From a checkpoint of a small image classifier.
Model: 6.07M parameters, arch mlp_mixer, activation gelu_tanh, layers 14, width 256.
Rows from block 4 of a small image classifier, named by matrix and row number. Rows with one number belong to one neuron. Each number is 128 + 32 x the weight over its row's rms, rounded and kept within 0 to 255. All counts start at 0.
After each neuron's rows are labels from the 100 images, of 14976, where the neuron reaches its highest value: "strongest on" is what is common among them; "patch colour" is the nearest of a few named colours to the mean colour under the peak. Only what is clearly more common there than usual is listed. The data: rendered made-up planets. In brackets: how many of the 100.
# fc1: MLP up (model.blocks.4.mlp.fc1.weight, 768x256), inputs 0-127
# fc2: MLP down (model.blocks.4.mlp.fc2.weight, 256x768, transposed), outputs 0-127

fc1.288 [ 88 163  73  71  97 144  96 129 140  92 189 122 161 111 126 193 149 131 122 149 130 115 129 123 133 119 158 100 141 154 165 101 108 110 131 145 102 141 122  93 101 112 119 144 106  56 109 135  75 152 135 129 128  66 185 110 118 179 117 167 149 131 108 154 173 112 159  85 162  71 104 101  85 143 113 125 149 190 171 105 191 101 108 134  95 136 168 124 140  43 144 173  52 162 171 111 150 147  74  91 147 111 163 142 162 109  88  97 118  60  89 122 100  94 155  89  82 103 148 138  95 149 123  96 173  92  88 133]
fc2.288 [149 103 210 173 134 148 173 105 158 156 112 124 189  96 157 210 131 156 186 132 151 124 111 135 208  86  96 143 154 137  85 102 180 158 151 160  97 135 156 137  90 170 130 130 102 112  95 138  73 159  81 103 134 108 170 123 107 134 142 102 143  80 138 178 144  22 145 133 157 128 124 142 138 173 128 109 164 105 116 126 136  43 124 172 171 161 116 141  67 119 140 146 103  93 151  94  90 168 147 133  83  91  99 111 122  91 141 128 103 177 173 119 173 172 145 125  55 136 141 111  92 125 151 136 167 108 138 162]
strongest on: desert world (80); rings (77)
patch colour: brown (42)

fc1.216 [104 125 144 124 168  83 126 124 105 103 104  33 196 141 163 162 113 178 130 132 167 170 121 126  95 185 149 122 137 124 135 218 150 122  96  97 154  90 156 129 143 194 157 140 151 170 164 156 152 193  65 183 116  81 143 135 117 121  62 149 134  91 136 112 117 138 140 141 124 150 144 143  75 132 116  95 113 157 190 102  94 160 149 156 113 119 114 105 132 162 132  67 149 144  98 135 194 171 102 118 155 127 132 193  88 142 114 120 136 128 125 110 201 173  99 109 122 154 103  58 143 132  99 118 123 114  70 116]
fc2.216 [ 95 100 106 147 105 150 146 111 127 165  98 171  76 103  87  97 142 100  90 108 181  77 125 105 133 131 167 135  93 101 174  97 110  80  92 158 148 145 106 123 139 123  79 121  83 175 130  71 110 101 182  63 125 162 107 183 128  86 110 108 126 149  51 158 138 156  85 135  96 123  54 100 139 110 170 195  77 128  61 143 130  46  65 118 102 165 118 164 125  81 127 119 112 178 114 127  86 108 136 120 117 149 165 116 132 151 145 111 128 119  88  61  69  73 146 130 162 118  89 148 139 157 162 146  97 108 156 146]
strongest on: glowing rim (70); lava world (48); desert world (45)
patch colour: brown (28)

fc1.468 [209  84 146 194 177 141 127 117 117  67 135  76  99 123 132 162 141 125 128 137 120 108 129 123 118 184 137 110  84 114 145 104 105 160  96 110 124 157 116 172 117 120 122  84 116  70 182  87 148 147  94 100 125 177 146  91 139 115 102 101 177 132 114 148 139  93 114 152 150  31 109  93 172 151 165 126 106 111  82 186  99 109 174 164 141  90 119  77  85  81 135 134 149 149 167 115  68 162  91 140 102 164 155 139 140 111 155 113 159 127 144  73 157 139 113 144 138 190 155 151 122 144 106 154 120 168  72 168]
fc2.468 [ 75 161 158  68 100  90 109 104 102 166 139 156 160 147 136  70 119  89  87 111 175 140 143 133 110 119 127 159 142 121  63 157 123 104 167 148 154 120 128  75 165 117  72  78 145 118  71 162 117 139 117 107  76 116 120 135  62 127 112 149  86 110  89 118 123 145 132 111 143 206 157 147 113  77 127 139  98 135 162 110 177 165 155  92  91 121 153 124  89 159 123 100 112 202  66 105 149 172 150  96 135 127 133 199 154 126 139 161  92 135  74 171  73  51 129 131 135 138 105 120 160 119 108 111  70 168 136  95]
strongest on: glowing rim (67); lava world (33); desert world (31)
patch colour: grey (54); brown (44)

fc1.580 [ 36 153 126 154 241 141 109  98  86 106  64 146 162  69 141 172 100  92  86 131 168 126  74 129 139 136 117 177 126 163 122 108 107 137 161 155  64 128 155 115  91 170 136 105 144 150 140 111 149 121 197 137 136 140  98 123 105 132 108 159 144 142 137 113 118  70 145 130 117 162 137 116  84 198 136 108  65 162 116 124 145 119 117 166  99  98  77 164 146 113 148  83 139 157 103 161 154  98 136 113 162 154 158 134 125 173 142 132  76  79  72  91 129  77 132  63 126 110 156 139  95 163 131 163 142  98 125 102]
fc2.580 [156 102 141 157 132 133 126  88 201 170 160 124 186 113 131  84 130 135 141 115 129 147 175 143  91 125 140  76 162 157 135 177 146 155 130 115 175 145 166 210  87  91 117 148 206 114 134  87 167 158 104  72 132  94 124 142 144 140 171 153  94 165 131 136 110 133 183  76 178 138  57  86  97 134 159  97 146  57 178 128 173 188 133  82 123 107 185 130  60 125  98 117  67  87 163  82  72 188 142 122  79 107 114 122 126 150 108  95  98 124 157 122  74  85 131 140 124 170  69  96 147  63 143 124 128 164 103 138]
strongest on: banded gas giant (40)
patch colour: grey (40)

fc1.74 [121 158 155 109 156 131 108 130 113 120 118  83 167 138 109 139  72  53 142 102 133 145 101 112  96 122 140 100  87 108 123 181 157 172 102 167 155  81 146 132 133 148 121  91 154 147  87 143 182 130  37 209 106 115 119 129 124 167  97  86 170 129 111 127 162 127 162 101 112 113 177 106 106 147 136 147 145 139 159 129 103 120 136 111 108  77 116 102 138 133 111 138 126 129  65 125 139 126 171 110 149 179 113 166  93 124 137 155 146 176 163 121 142 162  74 156 113 108 109  91  92 132 130 142 123 133  95  96]
fc2.74 [127  97 109 101 125 101 157 133 137 163 118 134  66  90 146 167 181 146 121 149 172  56  84 121 116 186 124 178 163 149 117  95 111  75 130 114 105 125 130 143 104 123  61 114 112 139 142  79  78  90 156  58 137 130 125 172 150 116 117 152  64 126 123 141 117 159 105 150 146 133  67 148 107 104 120 139  75 108 101  84 112 118 127 141 107 176 149 134 123  97  80 111 129 169 204 114 127 144 132 146  74 136 158 136  83 160 139  87  99  95  93 120 128 145 172 109 138 123 127 165 116 170 102 107 155 106 131 151]
strongest on: desert world (32)
patch colour: grey (38)

fc1.152 [ 91 121  89 132 131 136 114 143 168 115 150 111 143 105  62 182 110 179 167 114 136 113 134 135 133 101  94 113  99 159 112 160  98 160 119  97 127  58 120 188  94 120 136 112 174 169 108 142 102 144  80  95 104 124 158 106 149 164 139  73 175 158 132 163 136 169 165  98 136 124 120 165 126 133  96  85 128 163 147  73 116 120 134 152 124 165 113 126 119  96  84 103 102 130 125 107 176 161 107 130 177 155  98  79  88 129 163 155 159  62  36 165 181  94  78 121 154  81 110 108 161 172 133 167  80 151  98 116]
fc2.152 [132 146 167 135 135 131 137 132 175 188  89 121 103 136 157 163 123 141 103 156 107 165 153 150 155  88  97 162 141 156 101 125 148 105 126 125 114 134 164 115 120 126 106 110 103 120 170  55  72  75 106 102 181 148 196  92  69 150  95 139 136 104 138 123 135  96 140 164  83 152  67  85 123 135 141 148 155 123 154 134 117 188 161  62 102 149 241 149 148 117 136 113  88 133 186 116  96 137 173 132 135 123 116 153 194 162 161 112  95 146 217 120 169  97 177 127  76 124 186 145 107 107 110 135 169 158 156 143]
strongest on: desert world (36)
patch colour: brown (73)

fc1.645 [120 102 120 133  87  99  94 122 114 120 154 161 188 103 110 150 150 129 129 156 135 122 152 201 121  87 184 132 110 112 185 146  85 128  88 133 111 126 100  99 121  74  98 114 145 125 113 130 221  99 109 183 100 186 114 127 128 171 124 139 118 133 137 158 126 106 116 151  93  69 175 199 157 106 177 129 124  84 157 104  97 114 136 130 128 128 159 123 144 101 116 153 140  97 154 142 124 184 158 190 132 144 162 166 111 148 105 133 127 125 112 180  91 173 105  81 116 151 152 118 137  83 138  96  84 166  64 146]
fc2.645 [178 125 144  92 128 131  92 114 106 123 135 163 134 118 147 106  91 165 139 151 159 164 172 165 117 118 141 124 121  77 145 131 155 155 177 100 108 149 145 139  88 102  30 158 111 127 127 173 163 136  91  96 116 126  86 168 178 101 192 120 131 126 109 133 135 176 169 150 114 128 120  89 119 204 114  29  91 134 187  79 124 119 157 158 165 132 132 130 120 117 121 112 140 119  94  99  78 114 171  83  93 113 182 124 158 123 141  98  97 158 103 122  73 142  86  92  90  79  99  50 162 133 122 145 115 142  71 173]
strongest on: polar caps (90); desert world (64); full (51)
patch colour: pink (49); grey (38)

fc1.158 [164 164  73 122 190 178  52 174 107 120 162 164 138 140  69 129 163 171 183 130 175 125 106  49 141 129 124 119 143 127 152 195 136 132 125 129 152  96 168 132 155  93 121 124 115 205 107 112  73 133 106 123  96 126 130 192 197 101  95 175 104 143 180 131 145 206 195 119 149 114 140 110  70 115 157 127  69 151 156 105 127 114  94 172 164 136 139  86 203  99 110  98 174 115 123 128 119  99  81 111 126 155 140 141  93 184 107  99  98 119 130 137 102 182 135 110 135 113 148 129 195 137 104 195 117 163 156  86]
fc2.158 [133 104  81 179 153  85 174  82 161 144 178 210 121 107  80 124 188 161 148 137 159 136 124 128 169 115  91 117 124 111 157 169 154 113 133 166  95 107 150 141 118  88 178 122 199  81  99 150 144 101 108 178 127 172  69 148 130 123 125 103 196 171  78 157 104 112 152 154  92 128 148 123  79  95 146  96 102 151 117 136 168 195 138 127 148 124 154 189 112 128 189  91 141 156 113 102 131 152 132 204 137  88 138 101  96 127 102 183  85 148 177 119  70 115 130 151 120  83  96 180  81 163 135 104 139  84 113 128]
strongest on: polar caps (66); phase: full (51); banded gas giant (50); cratered rock (44)
patch colour: grey (65); pink (29)

fc1.586 [174 180 140 102 169 160 173 170  96 145 159 119 139 134 134 136 117 178  82 133 147 185 172 111 144 123 112 140 130 164 126  97 118 180 112 102 112  75  57 146 159 161 157 114 168 131 126 158 147 143 140 123 127 225 105  71 138 131 106  86 135  87 142 170 147 168 138 121 126 142 117 161 137 169 157 159 170 133 143  95  75 130 134 140 116 142  98  91 106 111 154 123 125  95 158 125  99 160 155 129 118 159 137 134 106 172 137 110 108 136 105 158 160  92 115 166 157 137  88  96 192 159 129 128 118 172  96  88]
fc2.586 [115 141 164  97 117 122 119 150 175 173 100 164  92  91 174 176  82 180 175 120 126 163 101 103 142  71  81 136 135 125 116  84 113 130  84 140 113 134 133 159 112 156  82 114  79 147 152 119 100 105  84  60 160 135 135  86 129 166  75  73 131 128 171 135 144  70 153 137 123 188  58 140 150 194 121 133 123  94 192 152 136 154 154 104 170 139 203  79 191 145 104 128  95 141 177 107  89 165 140 128 122 113 100 156 197 127 184 134  99 126 195 135 143 129 175 133  79 114 122  99  91 150 151 144 155 151 147 172]
strongest on: glowing rim (90); full (67); desert world (64)
patch colour: grey (53); brown (39)

fc1.166 [116 118 134 183 159 123 126  90 140 145 224 139  98 164 116  60 138 191 140 138 124 148 165 177  95 144  94 143 124 133 154 191 111 154 160 113 100 105  21 188 165 116 167  96 139 179 128 128 122 174 184 156 111 117 174  97 119 128 140 103 167 147 126 139 164 112 162  83 120  64 145 166 153 117 114 101 126 151 158 146 171 135 148  77 115 113  79 123 112 129 157 157 142 103 122 127  86 124  78 107 125 128 176 135  96 151 116 142 180 115  79 187 104 152 126 104 123 146  90 187 131   0 129  85 145 125 151 107]
fc2.166 [116 182 143 149  78 183 110 118 160 160 118 158  90  87 178 127 148 189 106  96 170 130 120 149 121 116 121 134 120  88  88  65 146 134 107 120 103 141  81 159 129 141 144 139  65 136 155 114  71 134 113 119  70 162  24 152 139  95 154 109 106  82 166 112 159 162 106 164 130 193 121 162 130 156 190 131 130 166 141 136 138  64 103 147  98 109 120  98 107 129 147 117 115 129 152 133 165 143 128 167 149 140 106 115  93 130 114 111  94 150 182 213 163 147 173 110 149 144 146 188 151 182 134 141 123  62 142 165]
strongest on: polar caps (54)
patch colour: brown (44); grey (27)

fc1.278 [157 145 143 124  88 161  65 143 133  84 164 163 113 129 104 177 195 121 115  97 127 164 129 115 148 114 156 109  97  94  84 139 174 164 117 181 111 124 102 181 131  81 119  86 181 116 135 169 144 106 111 148 110 182 108 190 137 123 147 110 172 126 168  62 182 136  89  64 149 101 155 132 147  96 176 161 119 152 131  97 138 122  94 151 130  91 120  94 137  92 127 180 139 141 116 116  94 144 162  66 124 142 113  79 131 153 102 166 113 211 120  85  87 151 105 113 157 200 138 200 116  95 163 137 143 169 153  44]
fc2.278 [133 141 119 122 138 143  81 189 116 124 124 159  95 114 134 155  97 180 156 159 106 110 184 123 156 133 181 117 169  66 156 115 137  88 146 138 150 101  97  94 167 108  55 107 114 111 152  88 150 137 109 112 116 155 117 126 136 105 202 111 126  63 101 153 116 127  87 130 107 193 138 145 154  89 142 170 133 157 167 153 124 144 130 157  86 111  94 147 151  68 153 151 144 151 102 126 136 121  85 130 165 141 130 151 108  82 133 155  93 136 180  92  96  67 164  95 108 113 123 146  93  99 111 104 130 109 117 134]
strongest on: polar caps (90); lava world (55); desert world (42)
patch colour: grey (42); brown (41)

fc1.680 [100 146 135 108 158 148 135  84 151  68 134 198 131 149 133  96 136 168 182 191 122 149 150 131 108  71 105 110 159 109 163 158 105 160  96 128 174 138 186 111  29 194 110 139  97 129 103 154 206 153 163 204 158 120 187 124 128 145 140 147 136 127  77 141 138 122 129  88  95  51 162 171 102 109 134  66 124 146 147 113 150 158 145 152  90  80  90 134 114  78 169  69 112 112 113 109 112 155 172 169 132 159 122 144 100  79 144 106 135 145  76 140 128 123  61 138 123  99 152 102 137 110 154 172 133  81  86 146]
fc2.680 [117  98 113 145  73 155 135 108 115 154 123 142 107  89 147 100 144  71 135  99 188 111 174 137 179  69 174 113 137 187 118  49 155 105 131 137 121 121 137 116  98  88 101 119 161 157 138 136  82  75 126 102 157 173  54 140 103 118 106 134 119 158 129 191 101 112  32 124  87 150 122 150 159 185 118 205 140 131  54 141 136 114 112 126 128 188 179 141 117 112 112 126 135 181 180 129 172 132 128  82 130 134 172 112 142 110 119 110 132 156 136 137 108 117  99 102 164 135 105 119  44  54 108 153 147 121 104 123]
strongest on: banded gas giant (53)
patch colour: grey (46); pink (30)

fc1.628 [ 85  67 160 127 171  53  94 158 152 118 114 147 122 117 140 116  59 150 128 137  81 142 132 134  99  72 125  87 169 126 174 180 154 162 151 164 144 126  88  97 130  99 115  98 149  79 117 162 108  58  55 178 148 122 212 156 127 167 101  84 120 149 103 161 137 132 114 156  67  94 132 178 154 122 110 191 133 191 142 152 171 124 140 127 102 153 104 110 100 146  90  86  86 156 142 158  75 139  64  68 146 170 126 169 155 184 110  99 198 181 126 122 138  97 109 110 138 157 108 113 134 102 100 160 129  70 116 176]
fc2.628 [121 169 162 107  63 148 181 110 155 136  99 118 170  70 164 159 138 153 134 122 184  99 143 164 113 145 104 124 151 121 126 144 126 142 158 129 141  71  75  73 122 136 119 127 164  69 113 135 167 113 119 156 119 165  49  94 154 159 112  97  87 116 160  98 115 137  90  96 169 207 144 103 168 191 102  74 112  88 183 107 107 141 145  96 150 100 132 149 104 109 151 127 151 114 170 125 126  75 159 150 113 141 140  98  92 155 132 118  60 149 164 191  28  72 147 110 155 122  94 140 151 168 150 147 146 133 156 139]
strongest on: desert world (52); gibbous (51)
patch colour: grey (54); brown (38)

fc1.676 [109 125 126 222 166  85 156 128 145 125  64  98  78 109 138 126 121 113 103  97 199 153  85 131 151 146 110 174 123 176 124 170 110 166 199 135 137 130  82 179 141  91 192  90 163 154 164  89 143 168 112 113 143 131 127 138 138 114 172 118 154 130 129 132 105  96 110 182 166 155 112 129 170 140 183  87 138 171 125 120 139  84  89 116 131  89 117  78 164 189  83 153  93 129 127 145 134 189 107 119 193 144 132 129  81 111 135 111  97 152 134 112 136 104 104 105 155 138 122  90  36 155  90 166 145 142  92  75]
fc2.676 [107 140 111 140 127 130  81 151 174 101 170 143 142 127 161 118 143 123 122 187 129 111 189  55 137 182 175 124 142 103  88 132 149  93 120 168 116 124 161 111  77 110  98 119 160  98 104  96 122 118 125  90 101  89  93 163  77 145 136 128  83 106  67  35 208 121 170  63 157 118  64 120 100 159 113 154  82  50 157 161 146 159 171 128 137  79 156 157 151  77 117  92 120 145 108 143 110 146 109  90 125 110 121 112 166 145 152  99 115  70 145  83 113 144 140 104 126  39  88 162 187  58 140  98  93 119 117 166]
strongest on: ocean world (99)
patch colour: green (62)

fc1.200 [223  88 121  81 119 103 121 186 101 117 171 176 132 157 157 123 124 109 135  98 147  95 125  60 147 107 112 126 122 119  75 107 161 182  97 153 124  69 135 188 162 106 138  81 143 170 177 102  83 164 134 109  61 166 108 114 175 139 132 134 134 122 172 139 111 138 153 138 124 136 140 182 156  92 214 104 126 179  53 171  98 144 150  91  89 109 106  77 139 121 197 131 142 126 168  83 114 134 103 125 138 156 176  91 164 115 137  91 102 190  88 164  68 207  52  83 159 122 148 174 185 211  89 136 150 126  93 137]
fc2.200 [105 110  95 114 134  85 154 156 157 143  99 174  66 113 146 101  89 103 155 120 158 122 119 100 163  92 108  95  39  95  98 119 185  77 109 141 170 164 135 151  96 121 104 132 157 139 148 145 130 137  62  80  62 161  78 164 205 104 146 115 117  88 110 128 112 123 159 132 154 192 163 137 152 134 140 109  94 164 179 104 159 105 181 109 158 130 169 146 104 145 109  85 137 189 150  66 118 136  72 214 193  93 104 142 131 153 127 138 145 148 127 139  81 121 112  68  98  66 128 124 120 138 127 126 109 155 102 171]
strongest on: glowing rim (75); lava world (70)
patch colour: brown (62); grey (27)

fc1.41 [175 100 161 163  88  98 140 115  80 118 153 160 102 160 178 132  99 156  84 122 105 127 185 145 144 125 138 117  52 125 179 143 111 139 133 150 138 152 122 165 193  98 130 112 135 153 152  99 135 118 169 103 146 155 138 105 173 134 132 179 155 132 140 178 130 158 135  57 124 147 166 168 167 161 149 160 113 127 138 197 162 131 150 127 115  89 153 137 145 138 181 151 122 128  89 104  96 176 116 138 120 101 168  69 123 115 119 165 123 140 129 120 104 124 122 129 137 148 155 170 113  57 113 105 140 154 125  77]
fc2.41 [129 125 106 145  92 136 139 123 172 181 103 180 102 114 135 159 114 140  98 132 134 138 133 211 148 139 116 153 151  91 111 138 143  93 127 150  69 121  80 110 107 107 129 164 105  97 119 136 122 127  98  50  22 142 114 149 161 101 158  67 148 152  79 106 136 139 153 173 119 140 109 165 130 105 171  94 123 179 107 131 151 122 151 118 139 147 158 124 120 119 122  81 128 189  91 117 146 191 107 139 171 110  93 104 123 135 125 127  88 155 130 114  82  58 122 115 139 160 100 123 160 216 123 151 114 102 146  98]
strongest on: polar caps (76); full (57)
patch colour: grey (68)

fc1.700 [113 121 165 126 118  98 104  85 152  96 187 165 133 132 127 146  94 140 112 146 140 147 147  93 155  86 183 118 119  78 195 147 134 115 112 135  70 118  52 123 147  77 155 100 176 130 171 108 157 173 126 152 100 150 103  77 107 115 108 143 140 109 142 120 138 152 160 141  82 189 185 100 157  83 153 142 114 157  84 120 120  69 143 136 102 142  99  98 102 152 143 152 162 110 156 123 108 160 117 134 115 130 134 137 164 120 145 124 174  61 128 161  75 157  61 169 110 142 231 152 126 113 137 115  95 145 185 179]
fc2.700 [ 85 180 103  81 106 161 130 147 188  89 141 190 129  90 162 108 127 148 171 111 165  89 137  90 139 172 115 146 136  95 126 139 189 105  84 137 128 128 148 114 139 109 133 105 122  77 150 123 131 139 115 139 104  85 152 157 145  95  85 188  54 134  98  84  97  80 139 166 125  88  72 170  93 156 121 110 125 198 152  78 137 157 129 133 154 119 135 125 125 135 124 117  36 179 125 101 192 117 124 160 158 142 109 110 159 123 114 115 119 170 137 156  59  65 159  73  91 103 158 111 141 154 139 165 132 148 150 154]
strongest on: lava world (64); desert world (35)
patch colour: brown (52)

fc1.76 [109  95 117 165 104 137 117 148 162 119 125 160 159  91 120 188 171 172  66 164 127 123 129 163 150 120 152 186 129 162 116 102 153 174 132 204  87   0  78 166 151 144  59 119 117 186 122 163 118 168 161 120 108 170 132 165 150 112 150 138 146 138  95 237 154 178  60 147 103 102 119 167 132 121 137 169  91 167 152 134 170 158 109 164 119 151  71 127 151 152 180 147 109 122 116 130 145 141  89 104  98 112 156  79 161 147 146 138 102 123 129 152  94  73 194  67 164 135 135 193 133 142 132 120 141 139 157 118]
fc2.76 [166 119 132 113 121 134 156 147 102 128 143 180 170  80 207 148 187 120  81 174 137  66 125 176 136 146 132 122 124  79  91 142 170 140 113 205 115 113 152  87 101 117  43  75 132  88  38 120 137 211  88  87 116 193 138 158 131  62 135 147  84  98  56  94 119 158  64 171 151 136 137 179 143 130 115 131 153 149 138 157 100 110 107 122 130 115  19 143 140 133 109 105 102 153  84 114 114 113 117  82 131 165 169 134 169 125 163 129  97  58 110 146  80 128 167  96 154  97  28 132 106  89 111 123 152 108 101  97]
strongest on: polar caps (100); cratered rock (98)
patch colour: pink (57); grey (27)

fc1.618 [ 84 150  57 138 127 115 193 123 142 116  89 110 139 108 174 152 152 108 139 191 117 136  61 142  99 144 178 135  92  80 127 163  84 128 102 128 155  88 112 116 103  78  86 100 127  90 146 126 142 176 128  88 179 136 115 149 137 124 108 152 115 117 101 100 178 118 131 147 187 136 138  76 115 121  98 135 130 139 158 146 142 158 166 154 147 134 115 169 120 138 129 172 171 140 123 192 100 105 138 141 140 159 182 154 151 123 187 147 104  90 115 183  34 111 140 114 175  88 154 162 127 127  97 124 130 121  93  81]
fc2.618 [107 162 172 121 161 136  96 135  96 106 109 151 116  89 124  90  93 119 158 126 153 149 118 136 140 108 121 161 112  93  96 186 187  75 173 157 134 154 109 176  85  73 104 141 107 128 119 135 135 150  85  82 176 118 114 144 195  97 165 108 107 138 172 117 137  74 123  98 161 129 142 113 138 153 138  55  91 140  95 112 137 120 134 152 151  82  99 142  62 135  92  89 100 144  58 147 161 126 102 138 117 145 139 132 147  67 128 121 168 155 126  73 100 145  92 167 103 128 145 101 107 102 156 123  98 182 120 185]
strongest on: banded gas giant (72)
patch colour: grey (48)

fc1.629 [179  97 109 174 159 163 129 147 174 128 175 129 143 137 170 166 110 111 137 121 145 166  60 123 143 109 142 193 130 150 127 217  79 191 124 169  53 116  99 144 110 150 185 106 127 114 117 115 120 158 157 122 164 122 212 105 113  90 111 115 132 170 144 124 109 118  92  70  92  83 131 139 119 158 121 114 153 183 110 151 133 117 129  91 146 118 133  89 142 173 119 195  83 126 134 119 109  87 144 185 168 109 126 100  80 123 123  60 186 114 107 104  69 136  90 166  99 168 109 111 134  63  74 122  94 134 167 146]
fc2.629 [ 96 128 149 137  98 160  83  85 158 128 130  93 128  75 108 127 129 223  76 119 142 113 165 109 144 172 153 100 154 193 113 114 145 111 151  81 139 156  77 115 101 102 151 160  95 143 129  80 127 117 126  94  54 118  13 118 111  98 111  81 123 134 102 153 165 138 127 154 121 130 124 117 100  74 143 117  89  90 148 177 141 161 139 136  89 101 187 139  86 127 166  73  94 119 138 173 183 161 160 116 117 153 134 151 120 117 112 116  90 119 182 139 148  90 155 153 153 169 147 142 180 195 147 136 101 128 114 127]
strongest on: lava world (90)
patch colour: brown (90)

fc1.579 [135 126 165 120 130 160 103 144 134 141 164 129 110 154 136 126 124 159  85  82  86 196 142 141 138 123  76 137 164 141 120 128 139 170 131 161  74 122  52 112 126  75 140  87  84 151 136 150 144 177 217 114 111 136 195 131  79  81 163 172 147 144 135 114 131 112 121  67 128 108 170 149 120 109 104 106  92 141 147 205 147 153 101  78 109 168  71 143 170 113 148 135 126 115 182 129  80  86 131 155 153 119 134 103 140 147 112 143 210 101  73 133  63  96 101 206  91 136 127 158 104 125 122 130 101 142 106 161]
fc2.579 [151 166 147 160 107 178 113  69 135 131  82 154 112  88 143 141 171 163 121 131 164  95 128 125 126 133 157  76 130 174 109  96 182  94 114 165 153 122  42 134 101 122 150 147  59 122 150  92  74  94  80 107 142 169  70 126 163  73  82 127 112  92 100 129 120 125 186 172 168 169 107 133  87 107 143 116 126 159 138 174 146 112  91 111 148 142 147 111 125 124  87  96  83 196 163 168 148 147 132 131  85 174 192 145  81 130 144 116  35 152 150 147 118 159 157 119 116 157 165 132 172 146 118 153 141 153 103 150]
strongest on: lava world (97); full (63)
patch colour: brown (74)

fc1.449 [132  74 122 141 127 162  89 141 165 154 165 112 123 111 148 175  95 106  89 105 123 126 127 153 131  82 132 136 151 113 134 164 151 147 111 133 128 115  96 137  84 189  87 138 101 185 109 150  99 155  81 146 104 198 186 164  95 101 121 122 107 149 102 156  87 129 153 115 154 124 109 176 119 175 143 113 112 202 121 156 169 175  90 175 131 133 135 131 144 144 155 167 112 126  93 141 152 177 114 124 117 165 157 177 122  61 135  99 122 127 158  85  98 149 158 178 136  97 143 247 114 130 167 122 136 104 175 108]
fc2.449 [ 96  83 133  97 155 121 148 154 131 132 141 182 109 115 179 152 152  81 176 121 118 106 155 195  84 134 150 180 167  54 113 116 170 149  91 150 141 108  96  80 175  69  99 131 139 121 138 133 110 184  94  83  64 199 166 138  92 116  95  94 126 124 148 123 125  97 126 139 104 157 139 170 108 154 128 145 131 185 186 155 135  82  88 159 103  90 135 139  53 167 130 172 152 113 142  92 164  65 155  91 129 131 128 164  96  88  87 134 155 124 118 145 139 138 131 110 135  90  86 164 105  92 126 109 141 130 119 167]
strongest on: ocean world (100); full (55)
patch colour: blue (87)

fc1.433 [114 200  99 167 137 106  93 123 108 121  85 126  87 133  96 163 140 139 115 129 147 118 132 151 170 114 109 184  64 122 102 153 180 186  71 118 102 198  92 158 125  94 178  79 112 170 161 188 160 180 179 169  86 146 101 143 151  98  93 171 136 161 121  60 123 205 111 106 122 106 177 160 114 100 139 141 144 122  94 164 143 171 139 121 101  85 133 129 123 152 147 121 140  94  42 160 156 156 155 122 113  97 201 121  49 129  87 102 124 181  77 155 150 159 132 202 124  96 189 184 138  57 104  88 112 114 143 150]
fc2.433 [ 78 120 104 181  81 164  84  86 141 164 125 155 100 128 125 172 189 130 143 156  89 131 150 136 144 136 146 140 102  81  19 156 167 102 116 135  88 148  74 146  72 121  65  81 148 110 128 144  78 110  83  64 118 183 141 139 121  86  44 160 115 115 131 112 111  90 135 115 177 149 152 139 150 139 101  53 145  96 141 120  84 111 112 153 108 120 167 127 180 122 158 133 133 142 103 111 112 129 146 144  80 128 131 160  99 186 104 104 100  92 133 132 111 104 197 135 152  94  58 155 167  65 127  89  30 138 125 134]
strongest on: ocean world (93)
patch colour: green (40)